python train.py --dataset="histories of elementary cellular automata, time running down" --targets=["rule"] --num_classes=256 --arch="swin" --norm_position="pre" --qk_norm=false --label_smoothing=0.1 --optimizer="adamw" --steps=20700
Rows from block 2, named by matrix and row number. Rows with one number belong to one attention dimension. Each number is 50 + 10 x the weight over its row's rms, rounded and kept within 0 to 99. All counts start at 0. After the name is the row's rms in percent of the matrix's.
# v: window attention value (model.blocks.2.attn.v.weight, 256x256), inputs 0-255
# proj: window attention output (model.blocks.2.attn.proj.weight, 256x256, transposed), outputs 0-255
v.21 099:49 47 51 47 55 55 40 49 71 46 38 62 43 51 49 63 45 36 42 50 61 34 48 36 53 52 42 50 53 28 63 57 52 62 45 50 57 55 60 49 45 49 50 71 24 60 45 24 58 46 46 32 66 46 48 44 44 60 31 69 65 45 48 49 59 50 51 38 51 51 56 51 61 56 55 48 50 36 41 42 63 49 76 51 38 47 58 34 28 62 43 42 59 55 45 52 42 41 53 34 66 54 53 61 59 48 44 48 51 52 40 36 39 55 20 56 48 55 47 55 52 65 37 52 45 41 55 40 51 58 49 51 51 43 41 67 69 46 58 43 27 51 47 36 41 52 54 38 60 54 48 40 51 49 52 42 63 47 56 46 35 65 52 50 64 69 45 38 38 49 58 66 45 42 43 45 35 58 50 55 54 51 61 58 57 42 66 33 51 72 55 56 53 53 43 52 55 36 50 47 22 65 71 46 62 54 46 69 44 45 53 49 58 62 48 47 43 38 46 40 39 38 61 41 56 40 50 56 64 55 53 53 45 56 28 50 41 39 39 35 35 66 64 32 53 48 51 50 62 37 47 50 60 72 54 43
proj.21 101:49 52 42 36 44 45 57 39 32 58 50 52 72 74 69 50 53 47 62 43 45 45 49 58 52 51 66 49 58 62 28 43 47 42 66 35 39 53 55 61 47 58 51 49 60 59 40 53 44 49 54 55 45 59 51 53 37 54 62 32 34 59 48 49 39 54 48 58 57 48 55 59 55 51 49 48 64 74 50 39 56 58 40 52 58 40 59 57 64 53 56 52 40 70 61 53 45 49 37 58 41 37 45 27 55 40 41 55 53 50 45 40 58 48 55 52 44 36 40 38 34 23 51 41 50 46 50 55 40 52 41 49 56 53 72 49 42 47 51 30 72 45 33 52 62 48 53 58 30 37 54 62 51 47 58 47 59 56 39 42 67 52 46 61 39 42 63 46 55 47 44 43 47 60 55 63 62 33 53 52 31 36 44 38 60 47 43 66 19 45 58 54 50 56 59 46 61 65 53 49 62 61 48 42 57 55 52 42 47 56 39 43 63 55 58 54 39 54 51 40 41 55 51 63 54 49 54 47 24 40 39 67 47 40 54 62 50 44 55 72 48 18 46 47 47 65 60 47 29 51 47 69 41 47 42 33
v.22 089:44 55 45 55 39 47 57 56 48 46 53 64 49 57 44 57 48 35 52 65 44 48 41 50 44 55 49 37 63 60 47 50 44 46 49 58 48 64 61 58 50 60 73 63 54 50 62 31 56 46 53 69 49 47 47 45 44 25 52 49 56 55 50 36 33 41 47 56 38 43 46 48 53 50 59 48 47 48 46 39 64 35 65 63 64 42 55 46 40 36 37 63 39 56 50 65 44 73 45 42 54 54 41 61 46 37 57 11 39 50 54 65 64 47 43 52 41 70 49 61 62 71 58 60 40 78 44 64 55 40 34 54 58 67 60 45 33 44 58 40 51 43 65 41 28 58 45 39 49 55 71 49 57 43 51 67 55 36 63 54 38 35 68 48 40 68 39 51 62 41 47 73 51 53 55 41 65 52 52 33 66 44 40 67 39 51 47 41 54 59 61 48 38 58 62 52 52 53 50 62 50 48 42 60 41 39 43 60 41 56 61 52 50 58 56 52 60 60 48 38 68 57 52 54 60 41 48 55 38 47 28 49 42 55 56 50 43 50 56 39 52 62 51 37 50 56 53 48 59 43 40 47 34 49 58 42
proj.22 090:45 51 47 33 39 48 49 50 39 50 41 40 54 50 52 61 58 64 37 28 40 54 64 55 32 43 37 63 34 69 52 53 55 38 47 56 68 43 34 51 52 39 50 51 52 44 37 50 41 54 35 43 33 60 54 45 46 64 55 61 54 28 47 65 43 74 42 56 68 53 46 59 67 48 44 45 44 47 47 56 49 68 43 47 40 55 44 32 51 68 57 54 68 35 59 50 54 49 55 63 37 47 61 56 59 52 55 64 55 48 42 41 34 44 53 48 43 54 55 59 50 40 64 30 67 55 69 39 39 35 69 59 40 51 40 48 57 53 61 57 54 48 49 44 61 68 53 64 53 63 43 45 30 52 69 44 28 59 51 55 52 32 50 61 62 24 47 45 30 52 51 64 43 61 36 44 37 50 35 63 36 60 45 69 42 59 60 52 65 51 62 53 49 58 39 45 54 49 44 63 52 56 54 47 57 48 49 51 49 45 45 47 61 45 53 59 38 46 40 62 62 47 48 43 60 71 51 43 58 44 68 35 51 65 43 42 55 54 50 46 43 46 46 55 49 42 30 52 37 68 44 45 53 58 38 68
v.23 089:55 50 60 56 58 56 40 29 27 53 52 40 38 43 66 48 50 56 42 69 68 46 57 48 42 40 52 30 34 43 31 30 43 66 54 50 49 62 45 52 58 35 45 51 41 42 46 47 42 49 46 47 57 59 55 45 29 68 74 47 50 47 48 66 60 73 45 56 55 54 51 46 58 50 50 57 40 48 46 61 47 67 47 66 48 49 60 33 59 45 64 32 46 35 55 36 56 51 46 48 51 71 32 33 44 52 42 69 42 63 51 63 57 57 41 34 67 54 65 46 43 44 48 46 60 52 58 59 51 44 46 64 32 36 50 54 56 56 70 41 34 59 48 48 74 33 44 55 45 55 52 46 49 43 42 44 46 56 59 66 48 38 43 56 67 39 55 55 57 43 54 46 51 57 35 52 44 48 67 79 58 51 48 30 29 50 48 73 39 42 47 50 54 55 55 65 51 36 51 38 57 44 46 46 59 62 49 46 54 55 51 48 54 46 36 41 39 38 45 53 36 43 42 31 49 42 46 53 47 55 48 47 41 43 42 63 71 48 42 62 48 45 59 60 68 54 51 46 59 43 36 55 37 57 58 60
proj.23 091:44 31 52 53 58 50 43 60 56 52 61 53 67 52 48 56 40 48 54 48 63 55 42 47 55 57 47 55 71 44 56 62 75 43 56 60 38 36 71 48 51 63 59 49 52 47 65 47 64 64 42 57 59 31 46 54 73 54 36 50 45 52 40 38 48 38 57 40 55 52 52 50 40 44 45 43 61 51 55 46 63 34 39 40 51 33 57 50 36 49 49 49 46 66 48 62 45 43 48 37 56 45 53 58 37 60 68 38 50 42 67 47 46 60 66 59 52 40 27 47 40 67 55 74 37 63 56 34 65 64 52 41 65 59 57 44 38 45 47 44 54 43 49 57 25 58 42 39 46 42 55 44 52 57 44 53 45 54 46 44 49 54 62 53 37 64 44 53 55 46 45 40 35 37 45 44 48 40 64 21 46 43 64 39 72 56 45 49 35 46 32 61 50 45 44 34 35 51 49 55 56 56 54 48 34 43 41 43 41 52 51 55 49 48 72 60 65 52 46 46 64 61 58 69 42 61 38 49 47 72 41 50 63 52 48 47 36 40 41 32 50 36 49 33 49 36 45 66 71 47 51 45 56 44 45 36
v.24 096:65 43 60 64 32 53 49 44 71 66 61 59 56 56 56 36 60 49 56 50 60 39 49 43 38 59 63 38 48 45 55 56 40 44 53 35 43 58 53 41 62 52 48 54 22 44 55 58 43 44 44 52 55 64 21 47 62 36 37 42 33 42 62 47 56 56 60 49 52 60 55 46 46 38 46 56 38 60 47 68 56 41 54 63 57 57 61 44 51 53 34 48 29 51 67 39 57 45 64 25 54 54 50 35 58 40 41 66 44 55 49 61 48 53 83 48 49 42 52 54 45 51 50 47 46 48 71 60 53 56 58 39 68 45 34 44 64 35 42 63 38 34 51 39 55 43 44 52 58 27 62 61 40 43 42 32 54 50 51 44 55 62 59 37 52 31 59 38 54 55 32 42 46 45 51 48 49 50 39 79 51 57 61 41 36 58 50 44 62 53 51 57 43 47 58 31 51 51 48 46 68 46 59 25 42 55 41 61 60 50 49 47 67 47 60 53 39 58 65 53 45 55 48 57 51 50 56 35 54 55 54 67 57 56 41 46 64 48 43 42 39 38 69 47 44 47 48 44 50 41 39 60 60 46 41 52
proj.24 090:35 50 65 50 59 46 48 56 50 39 29 52 39 60 59 44 54 56 48 52 44 49 41 62 61 39 50 46 47 47 70 67 77 46 40 55 48 51 38 50 54 65 62 49 70 58 43 58 42 59 55 58 54 38 63 55 33 66 50 46 52 52 44 44 37 51 45 51 65 44 54 67 45 56 47 30 74 54 41 41 53 47 42 41 39 51 46 59 50 47 60 43 62 48 36 48 42 47 54 47 34 35 46 42 45 53 53 60 61 41 51 39 44 62 27 53 52 47 51 45 57 36 48 50 53 62 56 46 51 44 47 50 45 49 55 61 50 64 75 37 64 73 45 52 48 49 53 34 44 53 48 48 52 72 50 58 35 48 45 50 47 66 55 70 38 60 44 44 48 39 59 55 55 55 63 46 63 53 58 25 55 48 45 51 72 34 51 52 39 65 47 50 51 49 57 87 40 48 36 42 42 54 50 46 60 56 53 48 45 62 62 57 26 46 53 48 63 46 63 46 47 52 60 63 33 55 47 44 52 39 34 47 33 51 73 51 41 51 56 56 47 51 25 59 38 44 44 71 47 70 37 59 44 61 47 32
v.25 136:44 47 48 31 53 31 59 56 54 59 53 53 54 57 42 64 39 62 52 36 40 49 50 53 50 32 55 58 46 53 56 49 49 45 56 64 38 42 39 70 41 48 54 41 72 45 39 55 55 71 63 62 45 40 55 49 37 43 51 52 38 55 56 60 39 42 58 64 39 42 39 65 43 48 53 45 57 33 51 40 43 59 50 37 35 39 46 63 41 64 57 39 61 67 51 44 54 57 42 55 53 48 47 67 20 55 55 34 72 47 52 43 47 47 45 63 34 51 52 46 32 50 73 60 53 54 54 46 40 46 48 41 49 55 52 41 35 50 63 31 52 59 37 57 44 47 54 38 27 48 44 61 43 58 39 41 56 50 53 60 49 53 47 58 39 55 44 57 51 47 64 48 49 55 58 65 61 58 45 40 45 56 46 48 68 44 44 40 50 41 46 49 53 32 29 54 57 68 49 52 60 64 45 58 39 40 55 40 36 36 45 64 39 49 61 44 62 39 35 76 58 57 50 58 29 64 48 53 45 46 65 54 28 35 70 40 43 44 59 57 46 60 39 54 50 47 31 70 42 60 65 57 49 58 55 31
proj.25 121:58 53 53 56 54 59 52 46 40 55 44 43 42 60 49 35 46 45 47 53 43 48 50 41 44 58 33 49 66 52 36 30 61 54 55 39 63 55 48 43 48 37 36 55 42 62 50 47 52 39 54 42 49 53 38 49 60 49 56 55 61 47 69 61 64 59 35 44 55 46 34 33 39 51 55 64 36 54 63 39 44 55 65 59 57 56 39 39 61 40 42 52 50 33 46 57 58 45 61 45 44 55 45 57 59 48 35 53 24 43 53 52 44 45 56 31 63 54 53 57 68 52 40 57 59 42 36 57 44 50 51 63 55 40 38 55 53 47 39 66 49 42 64 45 44 44 40 60 71 50 43 35 57 34 48 64 66 52 49 63 43 52 50 47 65 47 56 47 48 60 43 62 54 53 38 43 38 45 51 55 45 56 41 57 40 58 55 39 54 56 50 47 48 55 68 45 45 37 59 43 31 32 46 44 59 64 61 77 61 58 50 32 60 58 45 60 42 59 69 25 47 28 37 49 78 44 56 55 49 45 46 41 74 49 32 51 57 61 51 49 49 50 52 47 60 58 82 23 56 45 50 46 52 34 58 72
v.26 100:55 39 46 68 52 53 55 58 69 47 50 66 54 52 45 61 59 45 56 49 69 46 52 40 60 56 30 34 36 47 51 68 48 52 46 53 55 52 52 52 43 67 61 40 39 47 55 51 43 59 59 56 43 37 28 46 50 20 35 40 52 51 50 43 46 58 56 39 51 46 44 49 42 63 53 44 46 52 60 53 65 46 66 43 54 42 52 44 31 50 48 59 41 45 53 62 44 52 54 63 51 42 60 61 51 35 58 44 55 57 49 49 70 51 45 66 45 37 43 48 27 56 64 41 29 40 39 44 52 48 46 49 48 62 33 62 63 57 49 46 48 28 49 59 25 37 51 39 59 59 51 53 43 52 53 47 56 45 64 36 59 58 55 48 41 47 45 38 72 51 39 48 47 49 60 47 44 43 53 52 44 44 52 52 60 64 42 63 42 65 40 55 58 45 46 43 52 80 62 49 63 60 51 62 52 50 49 54 41 40 45 38 52 33 80 51 45 69 37 63 56 60 45 62 33 47 45 76 46 60 45 52 62 50 57 41 35 54 30 36 34 64 51 40 39 45 53 54 68 62 53 34 62 63 45 37
proj.26 102:42 66 45 34 42 39 61 46 45 62 47 46 42 64 60 53 59 62 60 58 37 51 47 64 47 44 41 45 52 48 52 47 52 37 54 47 58 54 35 65 41 38 44 53 57 65 34 37 54 46 58 50 42 60 55 50 37 47 61 55 52 36 68 66 44 56 46 61 49 52 53 62 45 32 53 43 60 48 41 28 40 63 51 47 37 55 42 44 63 37 56 37 57 40 40 40 52 52 41 47 45 42 46 59 40 50 52 50 54 35 45 34 35 42 28 39 50 54 59 60 67 38 57 42 57 47 68 63 35 45 51 63 50 48 44 66 48 42 64 45 51 45 43 34 52 53 55 68 44 39 55 53 39 38 66 44 61 44 45 70 49 53 52 45 65 49 54 50 34 63 64 49 48 68 51 53 61 49 29 40 44 54 29 61 53 40 62 39 69 48 68 41 37 56 59 67 56 33 48 41 32 48 49 42 58 48 63 68 44 62 60 56 49 54 17 54 40 40 53 37 52 39 53 41 72 67 69 55 51 29 45 60 46 49 58 64 57 54 61 56 47 42 48 48 67 54 38 60 46 62 50 53 29 44 45 52
v.27 104:35 55 71 61 59 55 59 72 51 39 31 70 41 50 35 65 55 51 53 55 55 43 39 31 65 39 48 45 45 42 55 51 44 50 41 64 54 47 47 60 57 42 59 60 44 44 58 51 55 61 59 42 67 48 56 26 49 51 41 44 38 43 64 65 52 54 52 43 42 63 44 58 47 40 47 34 54 33 54 50 44 46 51 45 33 62 71 47 47 56 31 71 34 65 62 62 35 53 50 35 49 53 60 48 43 46 58 54 56 42 29 44 51 50 32 54 48 71 41 51 51 55 49 59 30 57 40 49 55 42 51 42 42 62 51 58 55 34 71 43 58 45 59 41 40 53 49 56 49 38 50 51 52 51 55 23 47 44 63 43 35 35 66 64 48 58 50 55 49 58 67 41 34 58 49 38 44 53 57 27 31 38 44 54 47 51 61 40 56 44 36 44 61 55 47 64 37 55 59 43 59 52 65 50 44 54 63 39 46 43 49 48 54 60 41 56 56 60 50 45 50 62 52 56 41 39 47 46 65 49 37 50 41 50 73 30 46 33 44 43 35 55 28 42 65 74 51 50 51 54 49 63 39 54 52 43
proj.27 107:72 52 41 29 39 40 48 29 51 74 61 36 63 75 58 45 41 43 35 29 33 42 49 42 47 51 51 62 56 79 39 37 46 46 44 63 58 65 63 43 47 44 59 55 65 56 34 48 43 31 56 51 49 51 42 72 31 53 64 52 50 48 47 50 46 51 45 56 54 35 35 51 47 57 53 65 56 45 46 37 61 53 36 50 38 49 52 48 45 55 51 46 51 58 30 36 59 36 58 57 55 51 43 41 49 46 38 44 45 31 61 39 37 57 66 48 46 47 46 49 48 46 55 43 76 56 49 45 39 52 47 50 55 47 46 67 41 46 61 52 43 71 42 54 46 51 48 64 43 58 46 41 42 43 60 75 49 65 48 56 63 47 44 55 49 50 53 54 44 36 39 59 67 45 41 63 42 44 54 61 53 63 33 63 55 65 45 48 59 43 55 59 48 52 47 51 55 58 53 48 53 39 34 49 50 46 54 51 49 46 56 33 61 68 51 48 50 54 65 50 48 33 50 58 65 65 48 54 31 45 43 50 72 39 41 63 58 62 49 42 55 46 62 52 33 28 47 56 42 59 46 55 76 39 61 54
v.28 093:53 46 49 49 52 49 55 50 44 50 57 29 38 46 53 48 51 58 49 46 43 52 78 70 49 39 42 38 65 71 52 41 58 67 51 56 59 40 38 67 56 53 50 36 63 74 54 48 44 59 62 61 49 57 68 50 37 58 56 48 56 53 46 46 29 64 54 62 55 46 42 49 57 70 47 51 43 44 52 57 57 69 34 58 57 42 35 37 55 41 73 42 39 66 54 54 43 75 51 71 42 42 52 61 51 56 58 38 47 56 49 59 49 42 69 43 63 41 41 49 51 47 63 54 47 64 49 45 55 33 47 67 46 49 60 44 45 69 63 44 66 44 58 58 44 46 53 37 40 62 35 48 62 51 29 63 49 33 45 41 52 30 52 43 32 54 53 61 60 44 43 41 55 57 54 59 59 40 52 51 44 38 42 44 52 60 33 70 58 33 48 48 52 44 68 46 41 51 61 52 55 58 29 65 48 47 62 49 52 46 49 49 53 46 43 36 58 36 68 51 24 51 43 62 49 38 41 61 29 36 36 43 57 41 62 55 39 44 61 55 60 36 53 47 56 44 55 53 48 61 51 52 47 59 51 40
proj.28 090:44 52 46 52 46 72 45 64 57 30 63 51 57 35 54 36 56 57 63 44 59 60 43 55 44 59 47 52 27 27 62 62 50 51 51 62 43 53 58 51 53 43 39 53 34 39 67 53 62 55 39 38 55 37 42 58 58 30 35 62 38 36 55 45 59 61 41 48 49 44 51 48 52 40 59 52 41 42 59 45 58 45 49 56 43 47 46 54 38 56 31 60 59 21 43 57 38 38 69 47 58 61 49 64 42 62 56 55 45 21 57 47 40 58 52 65 53 73 51 74 65 70 41 51 63 62 37 56 52 47 53 44 62 52 45 60 56 46 42 60 37 35 63 30 50 61 48 51 78 55 54 43 45 45 50 56 43 53 62 53 56 51 63 50 58 51 35 37 41 47 67 47 46 47 44 21 47 37 51 37 50 63 45 66 37 55 49 47 60 45 54 51 54 67 51 45 50 52 59 53 52 47 61 41 48 54 43 50 60 59 48 67 50 50 47 62 54 54 33 65 61 47 30 49 56 56 62 54 64 57 58 41 55 61 22 39 48 50 47 47 55 62 62 46 60 41 45 48 56 54 46 35 47 37 50 58
v.29 097:55 46 73 69 47 59 67 55 59 49 47 32 68 48 46 57 64 70 43 41 53 47 46 22 44 52 50 38 43 47 38 45 52 61 42 51 38 54 53 49 69 52 51 50 44 39 50 41 44 51 47 66 50 54 54 39 47 25 51 45 37 48 52 54 51 64 50 46 45 50 48 43 32 32 45 53 62 54 55 69 49 49 54 51 40 70 58 48 79 52 36 52 41 58 69 39 51 66 58 29 36 47 51 48 38 49 60 64 48 57 51 54 54 50 56 47 54 49 49 56 44 48 61 37 51 78 54 78 51 49 44 49 55 52 57 43 44 35 62 49 54 58 59 52 46 38 59 69 40 43 60 65 58 56 40 33 53 43 71 36 41 48 57 45 39 53 59 63 62 49 34 38 40 53 49 44 53 63 34 59 48 45 52 35 45 41 36 65 69 51 40 43 46 49 50 55 42 61 50 43 66 36 60 49 45 54 55 36 67 60 42 35 61 47 63 50 34 60 57 54 46 57 58 56 34 69 39 31 52 62 45 54 43 38 59 37 68 45 50 49 48 40 33 56 58 48 43 50 36 50 45 62 50 40 46 59
proj.29 097:48 53 50 48 36 48 40 41 58 55 47 48 33 55 42 43 39 45 42 43 45 36 50 59 37 60 40 64 38 40 84 65 56 53 37 58 53 59 63 44 59 47 52 45 58 56 48 64 64 44 59 51 57 44 55 63 43 66 50 59 55 58 54 48 58 34 41 50 60 50 39 64 53 47 54 44 59 40 51 45 63 45 37 61 45 41 29 42 29 50 44 45 60 47 35 47 47 33 68 54 59 48 46 55 50 53 52 46 57 44 52 48 39 49 40 42 48 58 37 47 53 66 46 56 58 54 50 29 51 58 46 38 42 49 47 48 53 71 59 63 44 63 46 59 38 50 47 41 76 54 22 49 52 64 62 77 26 62 52 50 40 56 53 49 61 57 53 44 41 38 56 60 64 35 46 41 51 51 57 43 56 60 40 57 69 62 53 45 61 62 49 52 58 44 60 50 32 42 45 50 37 54 34 51 41 54 56 61 37 58 51 62 41 44 40 41 57 53 59 31 55 40 43 55 51 44 56 45 54 29 39 44 75 51 50 49 41 72 41 28 62 51 53 46 47 27 45 62 65 49 34 54 67 47 71 51
v.30 107:63 46 31 50 41 53 46 41 49 55 62 45 52 52 64 42 55 57 59 45 46 54 47 64 46 70 54 54 63 58 41 53 53 39 53 26 55 46 44 23 61 62 42 51 43 46 51 60 46 40 50 47 36 57 32 72 65 49 58 54 57 55 49 35 57 51 48 54 65 41 58 51 45 62 39 48 51 62 46 45 46 53 49 59 71 49 30 56 62 42 52 41 59 24 48 49 68 34 60 48 45 48 49 47 52 63 45 65 50 46 64 43 50 60 67 49 36 40 47 46 50 45 35 37 57 32 50 52 37 43 60 46 60 31 47 45 50 55 22 73 55 60 47 51 61 60 46 54 61 62 48 50 50 59 50 72 46 68 30 54 57 56 39 31 56 37 59 45 44 49 34 59 56 46 52 46 52 40 46 60 54 60 50 52 48 40 53 50 39 73 57 58 46 52 54 44 54 44 58 50 43 35 45 31 52 55 33 61 48 52 32 46 49 41 57 61 45 50 56 47 50 42 65 52 69 67 54 39 59 42 65 52 66 66 37 64 52 59 53 43 58 40 52 74 30 44 51 47 34 51 45 49 68 34 46 68
proj.30 111:41 51 62 73 64 53 51 62 50 39 50 59 45 32 42 42 48 50 55 69 58 53 47 52 63 35 67 43 29 41 58 60 44 62 52 60 36 49 52 70 49 60 41 39 43 60 63 55 42 55 45 59 54 54 62 43 48 51 42 61 48 57 44 48 43 41 48 47 38 69 63 44 63 47 45 55 50 47 37 58 48 40 65 37 60 43 49 56 51 50 53 52 46 65 62 48 34 65 40 46 58 53 44 51 52 43 56 50 61 86 38 56 69 43 33 55 58 51 56 47 48 61 42 62 25 47 49 53 66 54 40 41 46 58 57 35 53 58 46 40 44 44 50 41 58 33 57 33 47 35 57 60 58 50 39 28 60 26 60 36 34 52 57 53 47 52 40 47 52 57 59 47 42 43 73 53 66 61 47 58 67 45 70 32 54 43 50 55 57 47 42 37 55 45 47 60 53 51 38 57 53 48 57 66 50 48 47 37 49 51 51 61 33 48 47 38 56 49 39 60 44 63 51 52 25 25 41 46 57 49 46 51 26 56 56 40 47 39 54 55 53 56 42 45 67 52 47 60 55 30 62 50 34 61 47 30
v.31 097:54 56 59 38 55 51 48 50 57 58 42 50 33 56 36 45 37 59 46 52 50 51 52 53 36 39 61 59 56 57 47 36 54 55 53 39 42 40 36 57 66 29 27 52 46 47 48 51 50 51 40 42 61 62 52 43 45 69 46 58 41 44 51 64 53 52 57 51 56 63 58 61 60 42 42 57 49 39 33 50 37 57 40 45 32 49 54 57 46 73 47 45 59 58 58 32 45 41 51 08 56 63 48 59 48 56 36 58 51 40 37 41 29 44 46 51 40 43 46 42 62 52 41 64 55 49 74 36 43 69 58 25 46 49 46 49 51 46 60 41 45 53 39 43 61 51 66 55 46 41 37 46 54 53 49 36 58 50 48 60 45 43 53 56 65 45 58 51 34 56 59 55 49 63 38 69 51 57 45 49 35 50 55 52 55 44 66 36 61 46 57 45 61 40 35 49 55 29 41 38 42 61 67 37 47 56 53 56 55 53 42 72 58 71 25 47 62 37 52 45 51 47 47 36 51 47 55 32 66 35 62 51 34 45 51 46 62 40 66 55 45 46 38 53 60 44 32 52 41 36 63 69 59 53 54 53
proj.31 101:62 51 57 52 63 66 50 41 45 44 60 50 58 54 57 49 49 27 42 43 42 46 47 37 67 55 56 47 52 55 33 35 52 61 50 50 54 60 66 31 54 62 58 55 53 40 53 55 54 38 53 47 60 37 51 62 44 43 58 47 48 68 41 37 54 37 41 46 47 39 46 38 51 72 51 59 64 60 57 44 68 41 34 60 65 54 51 64 49 48 48 64 31 64 42 51 38 46 56 66 45 51 41 29 48 51 39 50 37 39 52 53 61 66 73 46 58 56 46 45 40 46 39 60 54 54 24 51 53 53 40 50 62 51 60 37 53 50 45 53 64 60 59 64 53 40 45 47 44 58 59 50 69 50 39 67 51 60 44 45 51 53 42 53 38 59 49 48 70 29 42 32 60 37 61 56 37 39 77 50 56 41 54 30 52 55 41 58 31 50 41 57 54 51 59 46 46 70 52 43 50 45 48 61 51 57 47 41 52 52 48 37 54 60 75 43 48 66 64 43 48 44 43 66 49 45 32 48 27 69 33 44 67 54 37 53 45 55 46 43 49 48 63 36 39 59 76 36 58 50 43 50 56 41 60 41
v.32 109:61 56 64 52 53 56 55 36 44 48 47 63 45 46 47 49 52 53 51 52 56 42 53 31 49 57 33 58 78 39 62 39 31 45 43 57 60 46 43 44 53 56 77 47 32 52 61 43 59 46 39 51 56 33 50 33 44 41 43 44 67 63 61 63 55 30 51 40 43 46 44 50 35 46 47 40 28 54 65 47 37 63 59 61 38 51 74 36 40 41 49 57 43 39 35 57 45 65 75 52 45 63 55 48 62 38 57 47 42 49 48 49 45 46 53 53 45 56 45 50 36 74 49 42 49 42 36 52 52 52 40 49 44 42 47 54 49 42 46 53 44 42 57 49 46 36 48 42 72 50 46 40 56 58 35 45 54 37 54 66 60 64 62 47 45 66 54 52 64 52 60 52 48 52 46 33 45 58 78 71 47 47 47 58 41 42 46 50 57 55 40 50 59 54 66 54 40 56 69 46 51 36 51 49 68 61 48 28 49 56 60 38 69 32 40 60 54 57 61 42 42 57 52 57 46 56 40 43 55 66 50 36 51 47 34 39 34 55 38 44 60 53 51 44 68 58 63 40 61 65 51 48 56 64 31 35
proj.32 104:54 51 35 40 59 35 38 49 50 70 55 56 60 73 64 54 43 38 35 38 34 39 30 64 57 49 57 36 47 63 55 53 61 40 67 42 61 50 57 51 30 41 51 59 66 57 34 43 45 59 54 51 51 64 32 83 59 58 54 50 50 43 49 40 39 66 47 65 67 57 47 58 48 51 56 58 71 49 42 50 59 54 44 55 49 46 45 49 51 45 61 47 47 65 49 40 35 49 28 42 54 39 33 51 40 52 55 42 62 41 42 36 34 49 60 46 62 38 44 46 56 26 52 55 54 47 72 39 48 51 61 40 55 55 48 72 51 53 59 44 50 48 29 49 44 56 58 69 36 62 49 50 32 44 59 58 43 55 48 41 55 38 56 55 59 38 48 57 36 50 44 49 57 50 47 71 54 50 43 27 46 56 41 51 54 46 56 53 40 58 66 35 43 49 53 54 53 53 39 50 37 61 43 47 45 34 60 61 34 45 53 45 49 65 45 43 67 47 54 54 46 43 51 48 64 50 59 46 48 31 61 52 55 56 62 65 56 52 57 45 48 39 50 42 44 28 23 73 41 40 47 44 57 39 59 53
v.33 102:62 52 44 32 55 49 55 64 43 47 39 46 62 58 39 62 68 48 17 45 41 50 43 48 47 65 39 48 67 67 69 67 68 30 53 54 70 28 51 50 31 60 61 45 54 51 53 29 62 54 50 75 29 57 48 56 56 61 52 49 47 35 40 43 39 45 68 49 47 55 55 56 54 55 37 57 44 51 58 37 55 40 45 44 49 43 60 38 52 40 57 51 63 54 41 63 42 45 43 41 49 43 55 47 59 33 53 46 57 43 56 26 31 61 50 62 54 45 33 53 45 71 48 61 37 69 45 58 48 45 63 53 66 55 62 52 61 50 50 59 54 34 58 47 38 51 41 33 50 67 57 61 64 58 55 72 47 49 47 54 56 54 39 48 32 46 56 56 55 32 30 63 62 62 64 44 54 64 62 33 37 45 39 70 50 42 44 58 56 59 48 42 58 53 61 52 48 57 39 36 46 61 46 62 40 47 50 55 48 40 60 36 59 51 55 58 46 44 60 35 52 48 67 37 52 65 38 57 44 55 54 52 57 51 48 46 48 48 48 47 47 46 38 46 44 47 48 48 46 61 65 40 63 61 55 39
proj.33 103:56 57 39 51 39 51 37 54 52 55 53 68 38 44 37 39 37 47 58 56 44 62 36 47 56 41 59 50 41 54 35 54 47 60 47 58 55 58 34 41 48 27 37 45 41 39 40 71 37 50 54 32 54 51 67 46 40 46 47 52 80 48 60 56 46 57 36 61 54 49 45 32 62 35 53 58 58 54 60 65 53 49 50 52 57 59 53 61 57 50 53 38 40 52 61 38 48 61 35 42 48 54 35 61 46 58 54 59 58 64 47 59 58 38 49 44 54 58 67 50 61 45 46 48 55 38 61 40 56 56 47 49 46 41 45 53 52 59 38 61 42 62 33 45 63 47 65 58 49 58 43 57 33 51 56 39 50 44 63 44 51 44 59 47 55 51 29 35 42 72 57 48 59 56 50 51 50 51 35 66 58 66 47 53 29 46 50 45 67 33 58 36 41 52 33 63 44 39 58 58 31 40 43 36 41 47 55 56 42 44 49 63 40 51 21 57 48 50 33 81 41 46 43 37 53 32 61 44 50 53 63 44 40 61 61 39 63 42 57 60 45 41 61 54 59 50 55 45 60 33 45 65 47 36 73 60
v.34 075:57 52 51 58 58 57 54 55 64 58 59 36 59 37 57 56 55 47 44 51 54 55 55 44 31 44 44 56 48 51 66 54 52 60 44 43 49 56 41 50 46 42 41 52 61 47 61 36 43 56 38 68 46 65 37 53 59 55 84 39 35 61 42 55 51 59 61 47 55 50 37 51 19 50 45 47 40 44 65 27 41 57 40 73 77 42 45 39 53 42 51 62 46 51 50 43 60 48 54 35 40 74 57 44 46 35 53 49 58 34 57 40 51 46 46 51 43 50 42 43 60 68 57 50 59 43 67 82 48 32 51 50 57 68 35 55 37 57 42 56 38 44 47 51 51 48 45 23 54 60 53 62 45 56 52 46 58 51 39 50 56 46 38 42 41 58 63 45 70 42 63 46 48 44 38 59 49 63 63 46 49 39 38 25 65 51 51 63 46 49 41 37 33 55 50 39 53 50 43 33 42 73 33 68 55 52 44 44 43 56 61 49 44 48 37 44 53 54 53 37 39 61 42 43 46 43 60 31 50 65 56 42 51 51 46 58 46 43 64 63 61 50 29 46 43 51 53 51 45 41 52 41 60 42 46 43
proj.34 072:52 70 49 56 58 42 60 56 57 53 46 55 44 51 42 47 57 53 53 47 62 31 56 58 59 48 51 58 46 28 32 43 47 46 57 47 48 37 60 53 56 60 58 37 57 25 31 55 52 57 46 45 61 39 61 43 37 45 48 37 67 35 42 53 60 51 48 51 49 48 49 44 51 55 54 59 59 35 40 54 45 50 33 30 31 44 51 60 41 65 31 41 48 68 54 53 46 46 61 56 49 54 35 49 39 62 44 63 48 41 44 56 50 70 51 52 55 40 40 43 44 63 51 58 61 43 51 21 47 46 48 33 42 42 67 39 46 55 54 55 53 46 42 48 56 50 45 55 67 59 32 45 56 49 43 43 54 32 63 35 38 52 42 51 62 30 49 39 45 67 33 60 47 47 55 55 27 35 54 48 56 61 46 72 47 65 57 38 42 25 57 74 48 50 55 46 57 43 46 57 53 49 51 51 45 47 27 39 68 45 49 52 54 60 55 53 37 60 47 50 66 37 41 61 45 46 50 73 47 51 56 46 49 81 41 41 45 52 51 56 39 47 60 47 45 39 38 46 80 68 40 56 45 55 43 58